Weights of a small image captioner: encoder width 256.
Rows from block 3 of the text decoder of a small image captioner, named by matrix and row number. Rows with one number belong to one neuron. Each number is 500 + 50 x the weight over its row's rms, rounded and kept within 0 to 999. All counts start at 0. Numbers have three digits each. After the name is the row's rms in percent of the matrix's.
Before each neuron's rows are labels from the 100 texts, of 14976, where the neuron reaches its highest value: "tokens" is the input token at the peak. Only what is clearly more common there than usual is listed. The data: simulated grey scan slices of phantoms with and without marks.
# fc1: MLP up (decoder.blocks.3.mlp.fc1.weight, 768x384), inputs 192-383
# fc2: MLP down (decoder.blocks.3.mlp.fc2.weight, 384x768, transposed), outputs 192-383

tokens: "<end>"
fc1.323 065:484482512462453409571448423547495465548544532580474516517523529509459495560469473605494595525571427394538519465431433473537457479514526529489514441426534530471526495443561535517464430491477496389496525524513451507393525606393492412343494444536515519524412498506531419472518536425561497445465513543440543572478541450421548476614505461558533453491477571474457531444546516464530521400392533513486512506517511491571494537490459427472577419488496476542550487558492501459480488600498452450544488474399538554488496472579509531488486482432424465517518531487451431503464475454584537487
fc2.323 068:496519590596433558465514546512561442489519519484546552448487445508556530518510483493423328518525500466548519490480531539500444501581540423502529513401567447462516511598536405419475460562503449551519562509485487366476471422428465577471506640514429553521545455504399626542504554588564505475465510520490470510573487436519515514517434525500524459494478553493413538466487515490471409477481558552424564372443511562436539486468478455529502452454419582416410494497484458490442465484615505519514440483580455485433496558390500519466475519582617514493515569447493479582500544497446538565

tokens: "head"
fc1.653 097:378514494587574570556450510542557473511590479466488396440581524589454494445535425537541580511445452540543482437503502500463455493569541463600500448482503504477581556479411578621435509509485495385558520474523423487434533491467564430549462424514521546524457471318442445529397518344462546529480546433597544556472476537467582494551430423524491488445463513471467475515489563483557514552476427534479468545514483486536521518438427472501509501491488514492561489461480497518576460519564479599523477474419487509511490468501445533539465446430435444545474499488500531477566529543581492517
fc2.653 086:508452506488521500428540503463550574468425412478467543528440531445654523570551554452509474487528462468521440516468488676526512468523563411604541573473454555486459497491504483589458476481528491548515490497528565497496470528505478467466447582511526413512455454505510515575523510554573540561537517456532473519571481500525457497447477485453486499488455481505486444501413536436531526599556480499512559448434467520465412597533439482561456553537574562565510440507561558437516538508528517561463495523525521448499530442354528547517427568572545480499481557466512492485435534483471473433

tokens: "mark"
fc1.318 071:540463461559622522584458512421532485567536551475498496474508522505526557549597443495520527430587504450519598538512466510500505508453454534518447507509472437645464461548521492517414459534436509464343518566509506629519517577463538534480374500502474528477503423475521464507466428405509542583408473400514485556505477508548520462571498541495433483611493574518501484490587472488407584532424478488455494489536508453470458444517518474503469490549469497415569486431427470542483548527567488523537421489424478544481538484539526509440474395490450475502403520450543472482540489525557537567
fc2.318 067:512514484536593500587448473540506500483438489511428468483437469528673440475459464484489561465463533463381510443434475588435520563460452557511545503501528468506367573407539503490504488516467454493474459583509562517470540547534482549443450524568516412426488507514467446507436473513429521547507499402435565475498557471429475463462501557463430442555542580489451507593436514467506575495502555491502524477475437543494493505490497477415519531493528564497356439391581531453465517415537518586444453481460481495457472507491455393536525443575423547450488543517491529477643495444436529510

tokens: "right"; "left"
fc1.511 072:486528563397536471546577685499495548595472492438504498543514562516477527481509468585499501468550521407506441487524485522457484702519501444403459461475490470484497484444515489527466433488480517446405477495532503544412442595462480436483480429477525509402525580563491416472578486573479497480476563523544507539479526461491544480586427493531535604509551470556535458507547524467539439464416449521575504499532417433488549541473465493551554525543519493556619438447477553596451497501522447412514540544468474493494548486457482517452524459540385475489502479488491456518524506467566472570
fc2.511 078:543465485491518516471514616550396576479467494542532469540516548522632455421447486538412578505494497483523514500518478574433557506478459466472471497565485577506412444523492445502434513518473494419456579518534567503513480546524578500466505447575507519470495549526495460518496497549456575530506450516406598506483557495476468385590529430549546532447404521514463477482475504494476459503516503516529578493507430463513567655485542509541525493449493526530501457439421464688379478510523494425487515481526527592506553472480535431548497519517404626529432563530441455473510479535552511544

tokens: "spots"; "bone"; "spot"; "crack"
fc1.669 088:502517515482477569498561478414453449549482491458430511503577484458477425487510478393518576577477512472576517517511535475553551334437495552454517364500544570534473499497586550610483467550456459518448454560621504525507528457504559521400528515538481506407529493446534544424469453464429481463406512508452427439522534449499552512539490463495447523554518463484517490533587499548464480491468507492471518438546477538406573448468499528459402551456432474486482579494489441502554409508394567519493484497483582480466428513733517450479465458519486443568411439536416565524596508530467514545
fc2.669 108:432482445482526468434498354462509358476486425563483488507565526455448442558506547458476584491498413523494602506480591495591520295469527526479534473441564396498467490449524435544574490461487487469473442539609470488477489472530510456466517504544507408581458515496542514479484535562441395472444463566466523528562485526505527531528602477497426505437550532385497557521529559552442482531504499456484544440529456540539536473487543499522518517469449536436505502493499493463509523530439524536468472481489465461491555560511497489552548495480498502491534548482569492423627525441488457523

tokens: "right"
fc1.308 068:524495518506463578566542522479424465551497511458535537577526445540492539516506405493502505575468489450542498516507471377495510489360504490452540431479476469501514477487510539432458547464471470467503462460505448468492457491532541462529486468424424574430533480547519590492432490452533582470473504505452491563480568528599524431534468555492434553469578408497498540476557513497506507534481541355490521516480445503526538484477584519595371510541686521513516550554473515581585455543514419419665555436458510524517556454630465513477497451556550469498430513373468471440553539540600550457
fc2.308 073:555485541450502498526475482476505516548567491561427496579603472479556501512446430523421639481451494423670524498540486425423550421560554522540530538509495534466469595517470470420541539432498490513490535492487552528523437541471508520475497505530435503476473555496445511563551401639445563474476429525559531497572542482515556468568493544538558453544494577491533479512461525481480486397507492511466435513519447497513549551535479481515491480495411482522564518469393536532460558515525518541559516567451478506490442474495494447580443450409508442547563579468399487543464538462504541506

tokens: "<end>"; "mark"
fc1.453 065:500570548493467569489482542494479364584547541409557466486624501563566518466497510430508523522520530526500426507536531485487397557633548482583485501532494459535605453559517555549528506460534481535531505496457430481480539546480527511472434539498505537471572563447554454505464476418422568473473515455529568458524524506457531572555484545546486506477561544518540444493524516501476523537512485557543512468546539519537506458568475499480546441432483482433494501498478452485473513507543440547581524520494545431518518516515473471571464431553516399424402506514525447507570482385513475482
fc2.453 065:451477524499575570489483471480579537498478480541429505550553496389542468505459443464496524469527497547441482423537466613517420507473502500549581471507528458501574462410468423515566532518535520550504497452559510568485539557479523450578535460441501498438516569450556506448469485466506536588508421507350502590551438500546484481518557507461527493445491526556449475465547458497512546511533432524523514541503594444528507629486546509507479546509516529518546521420584545493492543557489531442477461534508442525502418396538497484476604509576509527468536595547516446467626542475443434478

tokens: "several"
fc1.231 070:457595501534674521515439479490511435489523555490425440441557427470480515422493475508531488545625439509496521499506532441515456515533455545535523497497457461538552572429440510471452543525488530503543437474489524496396520508521628545549468459484481463423530519434421468487504386404526536556488483524576455615476569516545476540502454518517470522548437555486512539454619496560517489498505498438488473405459495468531472423496503419509567475483472498489513526497489457531577495485492511463466488515449414521490521509522478509509532472455466563515469516492504538515603534503495463599
fc2.231 068:555504560490494510459564478525502406436504476490488477576479473548561528505585504511557561456460540526592533495439387533516459538530529544555508464434429467522462470476483602483566512440514510451541505499426647473422582560490492555488417462498575421610472467479544541378533507515522567513463551454616435469507487498427467432488576471450466585594481528521535534421490506473436549575540512376453521615476607450452566548484468530461548483468523428507516471480543566552530515525452433561485488508473469524498492510499525480541503441457415516452514510468535485461571528535563436589

tokens: "head"
fc1.608 096:537488499545551503471415453440460528462404569461455413507563503456553503524515486472585568570540582453561487480475460489575535542548492488581506479497454592498545527478465540554541521531467513512495511500600472468437478492535596458417435583528471501547510514396444539487508503492371567462460535511469426593492462485495454475572424479509457485463472470484452497487537574446488414615494457445455499481457417499435536554450429524594533532537549531494530581387540454507523486435550397504487520394469691535492490491543552589444489449455467513512452500453508511492515544463497476547
fc2.608 089:460533432514573507430467414499623439601553504503569491483543427497467484504529470401475514448479538469431455491439500629504564466529545444507544518426421375484556495500488526583438551490416453494493473459478544464502524514464585473481509426399518451501518599464578514571542545472622478586452509495540473585552498497525524552427480524561516560468479510524519514501537554472555505427649515519452559501485471553556493544455434504493449487528467467504548479491465514534537494509533551548420464592465400442537513493471519508541422510491576604514500454490470497613515487535510446438

tokens: "head"
fc1.206 076:494528544461514492456442528509479548548545532497512405524461511482510491496419535566552501550562592450556582483477510507562448553593512427581546636485501536505519515430514464586540488567515490462561508484549490463406486506492555440447462493532481488487477506482439507481452555432509529493505507572458446534501437525431482467616512411548413517529398566491482470498510568435521485478501455439491523466522415570518516558544490466556558436536544513529480456523501484530498550451516400455616512398393537448496524473544504539539522484465463516516547471485542522598439466453584475510
fc2.206 068:494558601519552426507526516472553446432574534477493474479483550500620534476510565455480400518535393399541475502412519533523452528553584477532451444413382478491568575605545476473512515460576459571487504529417486524488517527494487445452558618493487475499577526513526504536501492422469553569473531481505552455475449505464492471479475454501519469488484521502520425542459482563551479535477548467527509516429556504470470671425470501490408458505503448589563467537425445438456509526534520533469526411534479484499490504406477533478477418505511553460466510485605441472430539445572532465

tokens: "crack"; "bone"; "spots"
fc1.120 129:492479440562534582519531472434427472620496429484429478407497489495399476535477552515554524484542425498578518507482528467529532364454455535405485370360506477551505505501487506551436500512495531460493503536503540508444510494557539600499494421569383486471528490493446540357488477484443495477463474488486514497473502482508433393576473407566463513463526461508485453531552548621501457528506419428448515497457471434528516378491553488487472475489479472464508456478463474592557476497454507664552543614507577490498501543656514527522509525466441480601539471529451568518635460447451442556
fc2.120 140:457505479509517485515490314511476454551498486546424424439560637446422504542414517421471618478553468493596527489455516430597576409507469518482503513406508392519458510454506475539536491439385435463581417528542478501510510500483491495443511509511478439462514612452481523470466521542374420403457508532495570549506459459528494494585510437471455464473509506464577490510508507531470521475510467470538543471527471603562527456541534510470435480496459505537531529475427517620474487481495521592511506528463521381513485529525496532480513533474479502481534500511603492486673456483578465543

tokens: "mark"; "half"
fc1.200 095:549551496537579502471406425401446522503526505541495484459537455551459503530529540477542517563503534449488496478493550509560619538434458500425505533499514508545363442506504501429417655514459515538493521436471443524498469526433441485471419509484480515459502498462508615426511460458578567448407449490494461504474472502539493406539495482494505428514477435552543511499567552504481498545474526503481492576494428427578475567497516448458546523582505399465581554492537407517476497476411427613513519552498489457447510493559475585438552515584486548543496572419491458470610591533664512591
fc2.200 094:544500476555542525533582444514478532471517556639578529491585462527551530538490469485479594516457427541374530509430535468468570432511530500527506573492587424422470516534584449422618508518499533592542363516545538527518523556455478495558527500493558578526523508464496523570492475552443509498479531484572558550533490456488477492546560615482508418552388476507533445509407481472520635544494542456489507481524554460453475499525457429460480443430453508499491517485565461545527524526526517595459464442439598455467526403449493519528469486526584494508486573456478534423543570568587558468

tokens: "crack"
fc1.410 054:516481436527478602647570454520423442555497525605515506548579532539460432436593482502467567467484534477497427518455504439475574431493529490384538508524516517513428518374505484401532404512621431411553428555448473567492518547472433440453481519522455515491429514490467476457475556455500435562500523592471474466521543537547470507449499500530420562469517459586514461430540617506522526524557559418585442553517443524455441571499458523490501516533496459515520552538414454458599409543475474579614432518447467521505486524552518553486561445533379482520489548456459453490484397478476438497
fc2.410 059:500556496484450521572454543459474476488520517477506552422544500504563500456526416484476524421455491622522584563490523465523514537549538475409465497477497539551365530458483505460432451474482503533493527552510573408496478483525524489478445508513561567435562392560465498471482483450436509509450504448566550418479436516516532523493486476515506523594515531491525559470511478510378529630500413541510474469455543478513655434565460495438517479506576416506574413519527348544441513391480442455477423520508527493567473500521555544541536480533498500522525560464516604573508530475522574490

tokens: "crack"; "bone"
fc1.264 056:421583402580534485456387502435486522545478478442455426501580521497513457477457501515626527500455392487539529569443603521474502532549506439474481477509412447501475498488455525538484550470433603418385491516484552499438434514579559422518530394547488500500490540375519443557455520440448371487508561427550498619518520473505364512508493452523526532415504569431528497551448468565477443434504410501463495507532449586503475519568478491466462358554577512516498570451440521477540516524548406497505525448480519468556549505662444425565505422435522521505442524513504509469447516395509477553
fc2.264 056:469458480476446505484618454484488526376458474472446435516394487532497524487464533458527557464527483459471484470631503584585527467557568549481497445485515527440487546470534391562562535461522443487606556517466387430543425512436451479498460563519480399451440517552552579500500538520476523465466497567528427497457458478439543546548470468471499498559544566483541479505454484483514418502462503552483507535493466465567544492548533571440403590429477510544552497463502455625616433501506440618447544487439409488547445503433489497546464450556567469573457551506589578515642560479506552548

tokens: "<end>"
fc1.684 081:490520542536511501465485465570398439504457454555538484427563491525399504516489500536482502361552536507424519556529504419564489555496492510501559497655568466513422487464408560527522558514513506529432506477490496487456466580515526481528476538458512501456557551498510568475526479446514431546515457479450464520416512476504460453485530486534509456517549451491508456454578525406494504512514483489480481502496465462458473513481608483449383522578579507458643530463497509504490439514482474546493510521431345513564549512542535512522493549510474494538567502441605510449532502462532500610
fc2.684 096:506524459458524488410553394490602506448539520478536546497485567493630564441418496429503524536541501430557554502450523654519528519523541472466520509504483409428514486501534484354448499468486504575512624458486492481463479442511527505477500444594464433430487514521514567599468528541582496489432494497630462543494456593493553557472431616503492498509550584526418471492536522520487458545507515471449559550543516489438480463435342521453572519502486481521461452518521554443399561524535521523482494511550526543477368496583514472535492563571491548510430433509450446526517512491484493449

tokens: "right"
fc1.718 059:481520464466463488560470480523379518561424499567492502511527555577527487503427465467388476521525548464485449546415512439462496493507457501438589477495512542544554441504536450568517538479444479508540431533557584522482541490469553540484428497515397465573575535539481477493552491520519473505540500496499513535452514521473530492600473467530544559427517485569540433470499544349538375532481449527516546461518548428549542475493516505554499450427491532562518524456587438528509530430518413484497588517459454480519540494439551587474487539510581483492489568490572512541516510540549470557
fc2.718 063:478440493537503498550510551495480558527570465475443427471496423482643430451493511477454574498481482469531485507559519584438453547555429510538565455408450537534445483530509490459528492534469427481508563563505609448456541460499575492459512482505472490283571515527394495540475466408655549498574441521602516458560643532476483430518548524413558519426483522543511514497495497472465518557439470493440505559546612510493391519591508539536495586494521489508504534522528495585505569515465471561468518478507449532529584480524520464476487508448488499504425571514454554517508507551556470573

tokens: "spots"; "spot"
fc1.357 100:548483495524515500526516429547452426687481442448416508419549441476458499483444509464489549519545493475645528496451544529514529406487410539456489396512484457468429506514470494591427496520425508454474461565549524550475496495546527514484470481517411420487508489513527504444465504495468524493430462526492473534399545477522434475588522457524435526556563445486511452533564508616490447476526477452515491491504439531528502403517557533474471511521500485488484522523448439589524459470453560528508457592443493543521465537694499553461531473492461519523501477529425547559580528475525419483
fc2.357 101:478507509518501471524486340450514431560477449544434434455617635487421497483486537387458553529495454536537548517502574477565559443536539553481475491408460406447441475424496428565542486408420438529506395478459495465503444508527529499486508508499476521537499634491474501416525564593322422484420511492495524497514523476515470525538499451528416427460501480462516512439579627507457450518481485488449503470536484587568536471563574515522391536505457509515531556427493490582488491464504480525501498547528529475494515516550578557492468540504494486496450595421512609448585431513474511528

tokens: "bone"; "spot"; "crack"
fc1.235 077:515475520623553523420410486439441444462466572481537441524506486498428495434496501429532495420534496400494490480471445434418541376465449541521517439531407428533454537388478510554461559442374428520451462568528535512534473478539480518434493431533469463500534555513536490545503415478545416556514468516502565575581494505593459460534515496529425571508521546434517540460541501519473481534542533451559488487477491528547491470424507507527419509504583500524571559502461461532537430550432518612467518512472437510526530499578487426570496404514455470524404458471528527535575498520503494481
fc2.235 080:501509467582503511440497344489455396466471550591514512482457558444476487456552471445560623471480517509591520473431495488520477487555576453511554444482457502493500572478577538427562494473477409508517467470497566440456574463489482438585500426487527434568491437524504551496500569659532451488576423513629486528444477530545507445455477488510382443506545528478513542466451487463479376439484508479494566529487399649503642529486482520491551588530505556453440479583583449501549497559452529489460473517489479461501518569553517514576398454494535465371484573463603453511485461473590496487

tokens: "<end>"
fc1.754 069:497454450499576575518435493512517513571568409514504488475474535516405482514546447427500508488484445537499515488464484447482462482432477473490533513517485532523481498542539579528453468521500499509464469547510524561432572464471492581479511510582411460481438509498527572528530399465424541489471520477473473491452481539411517484590480442566567496541534610467485474500581581469476497489479517430452491513528466492594513569480640497525504494442403473487549504425511515433499447510458467494556454564380428583455566602539568492536476443538467401484451494430577629486623499568596541588
fc2.754 070:488462484301536527560504467452493526462517531570503436492511508456497467458547528411485595580476485498466583483493562528534480405485522526462566477589463499513480525479495527410424558393427532509457573518532536518502539458555418474530415455566491495438495541492500494460494493513535496495390465505486443522517576545491427519479412527489464451517566485532518466506509546550527537447488461504441486482406573483529456472545391554467600488489535533521500491497616551481433558469466544639446489528507532531521440516479494533443601488530463398482493560422367526466646520556594509428

tokens: "several"
fc1.698 085:514491488449450602472520515522514493616534443486477524461572500468553486523535418500501519536492525519533519585460525367516494457485501502475458515435472469478469467508513507363403362510524587447500538304615554514473522535488496550491516438482467544492518523457444599592476449275492467574377537492455500480500467477472559535454483629456483350565467706456474488488551546538520551548501481442548516473397557366483494494516495492465493449555438511526498492444503503456544514555513558547498402514509544508453437461610452579467533472484452529550473533447396492475555493455645501495
fc2.698 108:494494473490486492481502491525520518458516538490411536469575551510639505510531577576567546579432537484460469451464505375581494505499444590475508590469493551478417426506483372456491590527556528610484519435450580490443494558505388455466564642551459536510467415517482517558501442440561436567469538471466509438548469446492555559390494600487527485538532464469420493507436506503440528615486523414479478511477488514426452586470542408487510515539463517436494513456651464477480549602520495489492446527449531524443510475543513571512557477461493538486452554519418497511585537508513536513

tokens: "several"
fc1.636 067:512502469468532550485477550454491466591513453469473468416590602570459543442535512506531492536545502535573491543481513385571402544474549437437464540493462528510516533401552484485555463555506485480559521484509456574414521426483452465460475467577506534491574497519400522512505447312499483493419521556453543484503510510560520529514424489596446472496467480452527493492543567519518523481484471488456534517521534433536660559484581473558447442447476533523544526541528482510548484480606483435555407632534428523505585503549476517424458438514455539541526494514472475458558493581570560536
fc2.636 075:502519452462457486442483553508556593499486519506384481534494435485604486492497544496454594452472529570559511536476507517469469362496418514462403575523493492482536530512529461502527539526536436473472606512511617507530470482512563474444533626565440426443454491523490516507539505431470473541405515516520483447632407481522490483529482568531505463579535483558553502445600531540504483527450446474473511493417579400463543598557483558496531436483466454451459458525558571563516495528571506568448517470448542558499565474630519479488510526443523440419489479481395640525623507419556492495

tokens: "slice"
fc1.363 116:448436483470535501549585451449517509618491546510528508528624552503516434444506485442501428528546449438592641487511543488491515514453491492530529493503482529543541538481501562528507473514535433543469464554599506480508519511471519580443476486556426466508512550522478565552493490464564554521287475519529516710515497503529545470505523489496426563528497615501496386481547512470526443540543477403532502493438421542453535570475525499431390588558479488451527462507511507503605479549418478466512480420463487533532459496511461441503449458407479495529421466444447475525505526484472457451
fc2.363 107:529558527483513509560469404483486513471511476536417514393488523486513448538502541537515579479480393498529569524502529477529433507492553589548529514559510464523423551503460506483477458433484500425547492600503517516441469461512431577493500504540495495630458527446531507489464503626496524470583423468473479432446514552504423452514551495435361501507492521478543492527485569547500539560487529440545540523489523471548432395493463483517570499461540475455540557435550495451439450414427442554462515377480530518483447523475520395546622440410425516497481594465537469493564586541511498539

tokens: "right"
fc1.591 099:483525542477454451555481577494472534588515555414459420513570562522554516439497385510506563499547460449566406482493525413437465529485525489343488393417514526487494445473466562543485401488449513434527503516530510509519543536470438459471442479498409502450484486567529461490549502623501549540491494505530512520484523539526552514615513479556492578435519467535494523518484447519480474487466450522483447526503476513472524552551570571472558443486486479526509458499448540613495498576502454335590547545469454540477495449568520503506544423537453434552514441460505513510531476489526492526
fc2.591 104:486460506434442511505454669574408480567426529525500437463493474492491411514487519539475569486445502443537456492570455448473496574507498526441600418508514559522459506497434498433533475515458533453471469526519538513508449537508549454445417416553490546505511588506497519536464481728474611457548511491489515560484525558515497422551485511471587554449522488717502603501468495455459441567546481581506475520508496521485540593546595473523511522516544481544456500421452498492421465488484499420487564472504532560507517523409585434477551472484425524434464527493544444500513495540530515567

tokens: "head"; "belly"
fc1.345 081:457450632524539568410522504442486520482452577501510479450552477486477509523509531470489533491464572462520552494484488561462508564545445508610445529514478561581579464511519478625524484592480475480397530565475593471471523570556536561503455526504400526446471549517453505481531433448490509539475526510495443436428566476490397465524494440440514514443576455533479505454584526487512459538493472444517501521387460553376493567439420528515440495528551474496552510467536476489486492464472523579480475396486518536526490516509539486481595494500440460494396514463551542499592489506484480547
fc2.345 078:481460484548575507533453477503527523527430439476441541614341520480552460467463552408484492544509540479543418465539427609429553507465548454546488469584460421528487572504581522595342524475557473507447471487553614488489464442513425386464511458469504447462485584578428470531459492573494481544529479512508623486446416566532480512480543544512490468538480464498478453489545507557445484536518520440480555421477523503563518471483549489543572456478534501484551474435530530487600558502478523626490501364428537533420506512374517503445568476449564586475482567517524485496582640558473487453

tokens: "right"
fc1.385 084:470524435441459493565520529525400557526478497493488488487532600615574514495483457541478535475509526418518411474554478477525478602453448463376466439470526537498484467412479532476533472501555495468481440528688505486530589548502549494459457430497348485413440551557506452475512449613483507536445526518472491553515444549479520460603501448514518498504533498568537488556496528490495558536483406529457476482546465525532494508463552501455491524423501478570490515426430487604420535568515410418463515536420527501538507456566487441477496473574429524504516498342493521415577405520517553563
fc2.385 089:529494507410513458558532589478450561566435528498467453509540585475592479454411459540482580524506472495496496506532455447472468557498477468445490433480452479550398491491490446461520532501497521516514596537507531495566463475493509504457475445489574516427442516478401471431426510576468566485552495514502573513529565541437507416599458533549484567474508468533521572456467520423516489494506568576493520537417470465497485600490559461540468589469398512478501510425415527574396515493452543415517487491485538538515580542335487486538483456621403520448450556527416430501490488544597513529

tokens: "mark"; "<end>"
fc1.172 089:467492436517514525386468531512461460539576478456533447523538558509567497508468497546507518481565544515505392487526493487566442484481490493465433557505503478480526470546502561539449571497536536500489515468527504482492529434424366521506416459463405461497519560485525487502496505481483537511452468447472480495469466516435512510622515525540525451473435489485472529553498554446561533551446535484541517598579472445432496557483549424476833541500468445369498425471525504485487520481496374539485513598440467505477500480494557491436531510611467552502530520538486495531615482532569556560
fc2.172 105:506473504555516466507524569504459561471462453500485524501507432508473500533549487471532381479491511530275545525419506518535454482532502525601515540542485536487491455517523564548488515581480472493424462505509528505483479571457606560463521577465507529430518548505477577682440504410456488588522535526498495547530501500555522488459475458499525465455489521500476435493497508481534559546530496467483493582437493477491434648530567511538212522496528514525567460512509514515484440507504552561494484487466510475487522451519432522495526486497540557513460527483536511505482455551555453430

tokens: "bone"; "crack"; "spot"
fc1.204 073:453426457578475469511506447369438443569494521372491541485513478515525499482514552485541545514506521513587401512482460454533481482428429519460478512487450473513499485516511559455527502573462449462508435559513516503438506525515496452457492489521473502460511601486508522501459495392536515506465483538424525539519461456607411452509514523547435474418606539472429595550525587473465442487521526467458580563502468538484457547491447565493514478499515489416520485537462494595435492525467515576597508468497528523543529454492546442493593503504486471471444473512475540527574504530530481470
fc2.204 075:541503505424451483516517481592520503398486414500431474505580547524443509502468466430474465538456491580494493508497585575418559470541517503493492556533539556451574452454469371576584524439458484570500422503440455403501504518490520474580555491497557494554468458409543559507502529594433450359448472463499534554488540476474494516526429539498492414551517518472533350467551468481459510509429465534438559476520437482460572496488570525546411441431428502499537573520453514515581546531509540504450516635543492494498512528558572527459400529537595575508480551489398539520564432468535446541

tokens: "mark"
fc1.561 083:490485477537537509578483494444519531514460472471558458535576484540504531579559475521507516541528485509500470560527468411542458516474468491423479499517486453549512485507562610290440537514527481518481460514511466526518572484456495468489448553465446538486544499446515516477537475411489542494368515462478452432530484540505501520541547542483435443566531636569485386540548585442548498562445519485531503516519454493424468648523491485498497479476431482441488523531550434492522491472500478506525490497456554495494473446537511541447436534588368488536435621476456527495643563529590505502
fc2.561 083:539554549564449482476535572535433521490534506561556496463559531453589492473517462514524560533477489448404504567557505494467473484543481502498470524566564516457454447584497436366453565517500460549434523506515554525523580540497481513455504572581441456515548474567466481563491446493352549539468502527435465487538495511516480463573456732501499409538480544456470498502511494391523539514424513476565474616514550406456474533528462472458547498545545490429484475432524538413425534489508485558453482540427597537401529483476464548579541449537481545449514587481463490371529566566543570518

tokens: "slice"
fc1.666 151:512470515452487593582475536556520494502436482460509506516488491534464499527485520483559464428574574452464491460503443478515455579422420498460570510413516544571530412509494544500445451519537508512415459535570591528506532481517438547480523515497460497474556529572543472505475500635529510511499456548396437525478596559582573480459451533523543571503533513529512521491552561510470443465539473426476515496472437542473513527511616529400531536431478489499441413599523489464455435575428438438528556529330389567494597423506554413482527496504475411528543517496527468537473556495458525567
fc2.666 141:488496507437568492575524503512511453514503413474505504487586649512337510466540487418461501428500509482434609490514478378554463404453562448507543477509513511515464481467532563475421463495528618447528417557531520523493469514547488441426521466523469507496557635508554468513498513542620518594468490468488480500469569499500513487466503516562463618486489525526530515489579477561453457491500472443472505468421436589516463663496505551504509604480498500524516512483499487568521476482429447494489533574503527553493475552466516506535465463486495485521483575474467533529465551530535503519

tokens: "slice"
fc1.734 103:506509467528537631563467490499479405506554428446407509430517522561533476519526459510602516503513485486607488380470542381462472480394463521469475534502536468467509515504495534534447439501491427433434520553605488559490522497434469471539528474508471546524472477480507491547518542434550545504528453478465455479552488543511485505526492463571499627545491544465500480468508599568495560514445437413511494505533526509555556489478557539500403544453454504489494482500521497507589471558528548530623506464470521449541486459585478484505481493381451414528532479523541586559516491490599591516
fc2.734 102:490493544479539472529592420461511507488416501605492497431594508485555515481461586376518483504588486470500503443536510406453483408451555531474513488517498489487460520570475434444466480497485511531527471472620550499503449524501494501443503528578512571589470507527460490502483570622538489531430449505471492475480513446497466522379521460505454508555500551462470506473445546538458487576557551431521563485381512602474494458549424527517571580496493546552477499493657526414530505518486534455491461464529481582454458488448478456506579561384516503508535487504430504515429487505480537475

tokens: "head"
fc1.485 073:454468493542552504442476497523468454550470546392492439557555486477471457577513470473478554551463492485486494518458535466532538551496523474572485445524513580525636527498492530627482485564493477546556548500565463425475483494510529511407417437486440467521511517468540516599501533354404475523441503519435466502464495593549472529565447417506451529449485479489439516553526559412600397530462495426487486560571435507506543480516429570490506568546545519509548474498397485506535521411536347483591505455425494559533541509458578546505555420482498479473438574512528512475535464532509559515
fc2.485 080:462493452473557555526444442463641542455533437482516467502499515506461498408492492419511481504550546530587555478440586644555472447466521433499548530538465470406513444497509520533465518452478533475535445573492554455452548499529524486551572535439591453427522574480484578551470582566514466508539613424575538454558497448445503539463421570477486499554473477464511348511467517431525546496542528473503448376448486551589519632475515491530359524505477497489549534516517526574509533522459477600413521501504457381471490523435536552472437440433589457515431597540514494523526543503572535424

tokens: "head"; "belly"
fc1.408 089:482531484487544530396513461431435560467518511483477515502496500447499489505455579467521610545538465414578511515499504586627523523463421555528516485524467533575468470483480507605480584605372505560480548553467498496505523450459489575456493541534360499460505608445516510481510503465433502520552498525492444545489472488458510441496496437516488424465451403507529420519514498546513441471459418481534488557451447473474467568495483548674447493567520439512556556457559544563548467435482456693537506458536580502509504567517551554525556551387479517540457441555509560549580521468531466563
fc2.408 090:445512478627527462494532489527600512542604439504491429560505507518528539552435460474534590493524512516492413470451416651511547446536490447524457544516420501526469501490527469621510565513465514479418478520582618504440409490564505492462450417485473436491444585550500564550533481558545482551567480525484572525440417461502483499485416459503527575422512491575565471399450506441463500524541462393465478467406536560521490541487509555489496502525525481537502521435433629546551486456464489570464473505509383531545625457473554497532489506507622494423487521473609490489596511487529469476

tokens: "right"; "left"
fc1.425 063:526549525493492482468493554471434556577497538522625496448511578481496462479410426489524528513581513498536553451460496405516403548506488527457536465407483546500559503431552497548477489472430487400539524507564464427403482484501503496352439526484468515506589510555474461465480576587565528538511427525430487542514550491458467482444561502530458507557498435541571551554486631471542411461482406553466545547539423506447516523452525590537553415477495499550496422386478510570526525585585474355635490501420400421576490501569518566444536504484442408523487476474512501455502477419529485491
fc2.425 062:370496478461478514491488487530532555431566526434447508445549502546491428427540428435537435514506517514567603528451505478490472465475510503512414507528483471495491425514483557418497475478504568502599516507461534536540494561577513447519567466470477525303503549553451498461553509484523597465524470528479531424452457427502498540513465528495526424585451454372520551483456451469523468524459514595510554534468487480525536546510490533533441439521520509449513520524485475466407489500520527529404535476482583533422469475422464471563474470502543486452516485532434508482515560497496453455